python train.py --model="contrastive image-text model" --dataset="patchworks of several textures" --train_examples=72500 --image_size=64 --crop_scale_min=1 --horizontal_flip=true --translate=0.12 --tokenizer="word" --vocab_size=40 --loss="softmax" --embed_dim=256 --encoder_arch="convmixer" --encoder_norm="groupnorm" --encoder_activation="relu" --encoder_weight_standardization=false --encoder_patch_size=4 --encoder_depths=[8] --encoder_kernel_size=9 --encoder_widths=[384] --text_encoder_causal=false --text_encoder_width=128 --text_encoder_layers=7 --text_encoder_norm="layernorm" --text_encoder_norm_position="pre" --text_encoder_activation="gelu" --text_encoder_mlp_ratio=2 --text_encoder_head_dim=32 --text_encoder_fused_qkv=false --text_encoder_bias="all" --text_encoder_qk_norm=false --text_encoder_parallel_block=false --text_encoder_inner_norm=false --text_encoder_positions="learned" --init="torch_default" --residual_init="none" --optimizer="normuon" --muon_scale="match_rms_adamw" --learning_rate=0.0061 --momentum=0.95 --nesterov=true --orthogonalizer="newton_schulz_5" --adamw_lr_other_params=0.0013 --max_steps=6000 --batch_size=256 --epochs=21.2 --lr_schedule="cosine" --final_lr_fraction=0.01 --warmup_steps=1200 --weight_decay=0.1 --adamw_weight_decay_other_params=0
Rows from block 3 of the image encoder of a small contrastive image-text model, named by matrix and row number. Each number is 200 + 30 x the weight over its row's rms, rounded and kept within 0 to 999. All counts start at 0. After the name is the row's rms in percent of the matrix's.
After each channel's rows are labels from the 100 images, of 14848, where the channel reaches its highest value: "top examples" is what is common among them. Only what is clearly more common there than usual is listed. The data: patchworks of several textures.
# pw: pointwise conv (encoder.blocks.3.pw.weight, 384x384x1x1), inputs 192-383

pw.99,100,204,242,200,190,218,211,200,206,217,192,214,200,206,171,167,153,212,134,152,214,169,158,210,220,246,225,284,243,198,183,168,165,208,153,180,159,227,194,180,150,183,175,218,192,152,173,194,177,189,221,176,149,228,188,135,200,168,192,237,191,182,214,204,258,198,234,197,208,184,199,202,286,159,169,170,197,205,221,212,171,209,184,233,188,193,200,221,215,163,173,169,203,176,207,116,163,137,196,216,205,238,191,187,207,206,214,203,182,207,167,188,189,184,196,198,168,244,162,188,205,201,232,207,163,224,208,194,159,192,170,224,198,187,213,200,223,158,208,183,222,215,239,140,216,181,232,149,177,192,173,187,168,227,174,195,232,161,206,193,257,232,234,179,196,181,173,176,202,184,164,153,216,195,136,262,202,180,202,189,154,257,218,228,173,194,195,143,153,246,178,169,198
top examples: triangles; checkered

pw.284,096,197,237,158,198,225,222,183,173,196,252,233,221,192,178,224,237,171,178,208,188,180,186,245,266,219,193,201,221,177,209,192,188,198,173,167,192,196,188,220,182,154,229,263,207,178,207,202,180,160,190,215,190,199,211,235,221,216,207,246,177,193,333,192,176,218,200,222,181,211,186,180,189,188,237,231,219,177,207,198,193,211,197,216,148,209,221,198,257,158,227,202,247,198,196,191,200,188,218,214,171,221,201,191,161,181,229,229,176,173,183,244,186,215,170,218,176,229,200,197,207,231,224,168,236,180,74,195,217,232,149,203,173,230,133,222,203,233,156,224,180,167,218,256,252,185,242,215,168,248,197,278,177,250,193,254,216,247,163,155,157,152,209,170,202,226,153,239,213,229,262,175,248,201,242,197,204,176,216,202,190,230,233,210,206,189,211,193,188,249,208,260,224
top examples: plain

pw.195,102,234,213,200,223,182,221,154,181,265,236,195,238,246,210,199,179,179,216,118,187,203,153,236,178,174,206,205,247,226,217,183,146,271,196,195,187,202,137,186,241,178,206,173,180,184,232,194,249,187,162,192,154,190,181,178,229,208,221,168,212,199,152,191,185,177,183,208,232,163,228,176,214,196,202,225,157,220,200,195,212,214,208,169,199,162,188,223,178,238,196,185,229,189,220,200,230,359,182,194,154,190,184,246,228,171,132,250,191,165,277,206,216,255,171,158,235,215,187,240,204,191,236,187,224,173,255,186,195,223,208,207,239,227,229,210,195,198,168,203,198,219,219,204,251,193,268,195,180,223,220,149,206,188,227,203,198,193,219,192,202,216,212,176,161,168,154,229,225,196,260,163,215,169,194,198,207,161,153,222,212,219,221,247,143,256,182,158,186,174,178,216,241
top examples: rays; spiral

pw.349,106,157,199,216,181,191,203,137,225,187,188,179,196,203,198,211,166,199,195,192,153,205,194,219,158,182,198,234,214,142,179,217,292,197,192,172,178,190,211,263,161,213,234,220,206,184,205,241,164,194,183,180,203,209,188,211,216,218,215,232,188,209,221,198,195,208,154,239,174,181,150,216,180,261,242,164,162,222,179,158,188,182,220,204,210,165,196,218,243,239,211,203,197,210,209,214,149,230,217,222,193,228,200,190,197,110,189,184,188,119,173,232,160,161,137,197,201,214,203,177,204,165,192,216,230,85,38,277,180,198,218,205,183,217,72,176,163,214,228,193,217,163,177,237,148,170,205,204,254,197,213,245,204,188,250,206,211,208,208,189,161,224,207,247,180,193,177,187,155,198,238,204,169,206,242,140,200,179,170,230,215,168,215,157,148,213,199,165,177,266,186,167,197
top examples: plain

pw.344,097,220,233,230,184,162,242,186,227,185,196,193,244,181,230,172,220,152,191,272,188,170,211,234,210,227,184,154,171,190,229,206,222,224,252,228,176,208,234,210,224,198,132,233,237,223,172,179,280,132,172,216,184,259,206,252,128,172,195,142,219,226,241,237,235,184,232,163,213,206,158,181,185,153,196,199,225,204,212,190,223,234,209,200,161,205,220,169,159,189,215,242,172,175,222,198,249,146,166,165,202,200,258,191,192,185,197,231,229,242,222,211,184,178,207,214,172,182,184,178,204,171,153,187,183,213,157,141,143,172,178,131,202,170,147,201,205,150,207,196,171,195,174,196,242,181,210,176,220,197,192,230,242,200,203,271,224,155,155,195,190,211,206,158,189,213,219,237,164,221,251,214,159,203,205,216,181,224,176,207,188,175,147,207,210,212,193,209,187,212,187,286,268
top examples: plaid

pw.282,097,187,208,138,157,233,229,253,219,208,192,189,136,149,164,218,193,177,169,172,207,224,215,200,194,263,202,185,195,173,184,178,156,210,200,239,184,168,231,160,169,191,209,234,195,239,184,233,197,155,219,228,217,282,188,238,253,223,147,212,197,173,237,171,224,165,235,208,199,183,210,180,176,206,178,197,187,224,218,237,212,180,160,230,212,204,245,178,213,225,202,164,220,189,215,178,189,215,220,218,180,187,202,262,225,198,181,218,173,173,208,231,178,209,229,170,182,204,200,189,202,189,231,200,143,169,144,240,193,266,212,175,176,197,126,226,230,152,168,203,164,166,154,207,120,169,180,187,183,258,256,185,206,182,199,163,223,206,160,193,155,181,159,255,223,204,186,223,221,219,217,200,184,180,242,210,169,210,194,211,240,211,186,171,223,230,207,207,175,170,195,195,185
top examples: plain

pw.65,090,187,215,204,176,198,196,236,230,213,194,185,219,172,197,233,179,188,209,222,212,185,259,237,203,199,245,144,139,181,177,203,210,235,247,232,204,180,194,145,196,199,190,221,232,198,192,211,160,118,222,206,208,185,187,187,224,196,215,182,153,239,166,226,143,172,230,199,210,238,217,173,192,162,200,152,198,172,188,154,251,184,179,183,213,202,193,179,203,189,249,169,217,141,182,175,234,183,172,234,161,218,222,224,231,195,183,147,185,130,202,141,169,175,179,220,208,175,223,210,148,200,193,181,193,210,161,194,180,180,174,196,194,202,164,152,211,216,228,194,215,156,171,212,239,184,182,169,310,218,192,160,246,218,142,209,239,215,159,198,190,182,154,159,193,193,221,224,184,206,287,195,195,208,204,182,163,186,223,207,215,193,161,146,176,221,193,216,232,174,223,220,242
top examples: honeycomb

pw.106,097,227,201,178,207,212,184,200,210,226,185,214,211,188,239,178,191,195,202,226,285,194,239,146,198,203,187,164,216,192,127,209,266,162,144,246,201,219,248,229,223,181,217,223,220,186,205,246,152,140,180,227,250,185,159,157,186,205,168,162,162,260,205,224,190,181,217,180,212,200,206,171,149,184,192,230,132,149,150,227,193,172,184,233,165,186,206,193,186,188,231,201,128,212,171,112,201,243,204,199,196,201,175,174,182,261,214,210,134,197,205,193,199,197,243,165,191,155,216,240,175,262,199,169,207,233,207,174,191,188,194,245,224,178,187,184,179,146,228,194,210,193,194,204,217,219,162,148,230,178,197,202,162,206,166,218,191,202,192,182,160,216,189,205,195,174,174,229,213,205,179,155,192,223,205,208,165,249,186,203,211,200,180,212,204,215,204,135,243,231,293,199,192
top examples: honeycomb; looped; grid

pw.220,102,205,171,184,181,282,208,213,243,257,216,231,259,154,155,169,237,222,223,186,182,206,201,226,197,155,220,201,155,186,184,240,206,178,197,227,174,183,211,185,188,303,237,183,183,174,254,183,169,156,198,217,230,143,247,178,176,185,209,190,236,179,211,187,197,196,184,204,235,177,264,168,200,237,170,182,221,171,155,179,158,152,170,159,163,200,186,192,204,191,213,191,187,201,246,229,179,217,164,185,177,163,233,224,185,206,151,161,211,204,176,216,215,235,160,199,207,182,220,209,236,207,185,155,188,250,253,148,222,149,190,213,203,177,215,171,224,224,184,203,221,143,197,120,247,191,262,154,216,176,216,205,184,165,176,199,245,190,195,254,203,151,167,170,167,191,226,207,195,197,246,180,220,129,194,213,208,203,190,187,192,139,248,162,189,189,176,164,212,224,210,187,182
top examples: rays

pw.170,104,216,219,219,220,214,220,227,173,159,197,197,249,198,222,227,223,206,187,216,152,172,178,224,212,224,189,214,194,193,204,228,220,251,169,207,177,226,225,204,243,155,188,153,210,239,226,206,176,203,194,192,111,163,252,198,208,189,229,193,248,195,207,221,187,197,215,227,246,167,206,198,154,190,194,160,219,259,206,185,169,304,154,209,188,148,208,207,233,188,190,236,181,216,157,262,188,215,243,177,238,184,166,130,151,148,196,156,201,232,220,262,183,178,206,122,217,172,212,203,230,204,206,165,216,218,227,223,171,242,182,214,201,200,217,189,178,202,170,163,212,162,209,204,211,170,202,170,164,190,169,171,180,193,188,209,222,158,153,116,219,163,192,235,188,225,205,210,231,179,224,264,186,170,192,205,162,179,191,184,189,198,157,219,201,133,177,177,178,214,264,208,208
top examples: rays

pw.71,098,229,212,204,211,187,202,220,217,198,198,208,200,188,210,168,215,179,207,229,198,205,180,179,180,196,175,180,186,141,185,152,231,226,199,175,204,239,182,180,206,249,167,262,224,266,179,173,258,185,199,233,150,187,199,248,218,172,159,184,214,221,204,195,180,152,194,230,198,218,180,150,184,174,187,223,203,190,162,178,225,170,204,213,206,212,194,200,211,222,337,182,174,200,207,185,210,202,196,206,184,243,175,166,226,225,184,214,166,184,189,220,184,177,200,193,166,206,181,178,212,252,220,292,193,217,172,207,206,249,183,193,196,217,203,176,190,222,244,196,174,213,216,200,245,191,241,188,260,233,200,173,200,187,196,155,171,194,207,231,203,129,179,259,262,206,217,199,167,221,216,179,161,176,174,236,149,178,202,219,208,211,226,169,191,238,190,157,249,211,212,242,199
top examples: honeycomb; grid

pw.320,089,248,224,188,212,207,191,261,187,162,143,236,214,143,214,184,212,169,190,175,187,235,191,213,169,216,142,200,141,157,194,196,195,213,221,185,234,212,195,229,255,203,171,130,230,148,269,197,200,199,237,189,232,201,155,190,149,215,167,198,194,203,200,199,223,170,222,196,201,256,212,206,278,212,169,220,163,184,197,226,220,196,284,199,144,199,191,221,164,203,216,156,252,227,203,214,229,303,197,202,254,143,184,215,191,192,190,218,212,208,195,185,234,191,210,205,202,174,166,167,224,237,220,172,205,169,182,144,209,189,178,218,197,174,209,219,223,165,200,161,165,114,223,227,209,209,206,199,188,160,216,197,237,209,170,209,231,211,229,243,192,180,175,182,178,186,194,190,249,225,177,195,205,182,184,193,201,202,162,239,242,220,220,211,219,166,243,210,182,218,231,249,248
top examples: rays; labyrinth

pw.79,097,209,159,168,179,203,159,194,207,180,160,191,229,222,208,178,161,214,178,233,234,169,197,170,159,243,188,175,264,218,162,211,192,222,184,181,198,204,186,174,207,145,206,275,182,197,206,192,223,204,180,224,211,173,219,136,204,240,163,205,197,167,246,227,231,206,223,138,237,152,245,244,193,190,199,224,198,180,193,224,195,276,170,227,167,161,231,182,227,213,209,194,147,172,155,237,228,183,229,217,180,200,189,183,177,172,190,217,226,206,198,134,235,198,216,294,190,199,183,208,196,139,227,189,217,194,174,204,211,211,198,178,196,128,205,184,162,216,208,173,235,212,205,204,239,176,183,239,166,205,225,235,180,185,238,195,220,190,151,169,185,143,201,191,217,180,171,261,232,242,184,201,194,126,176,195,210,144,198,197,250,239,228,230,211,165,190,187,218,158,201,158,253
top examples: triangles

pw.100,104,186,171,224,199,211,276,222,176,237,180,176,190,248,202,167,201,189,179,154,134,195,227,220,180,240,182,251,221,177,186,201,162,170,245,157,209,200,158,162,205,159,220,167,243,203,195,197,192,175,170,201,185,227,187,136,222,171,238,242,252,212,230,169,238,165,187,234,168,221,234,181,205,176,209,206,194,237,161,195,195,199,197,157,189,213,177,242,147,193,246,260,214,198,209,182,175,204,215,175,203,203,197,128,196,154,165,216,221,253,180,177,209,201,226,194,157,202,242,191,178,246,215,170,204,164,222,187,249,212,242,171,157,223,222,199,188,178,173,180,207,225,197,188,204,133,219,226,193,227,207,251,232,177,238,180,171,188,188,187,169,227,210,190,185,206,134,301,266,232,136,204,176,164,236,202,151,205,208,199,198,190,171,230,197,204,212,149,193,223,141,161,172
top examples: triangles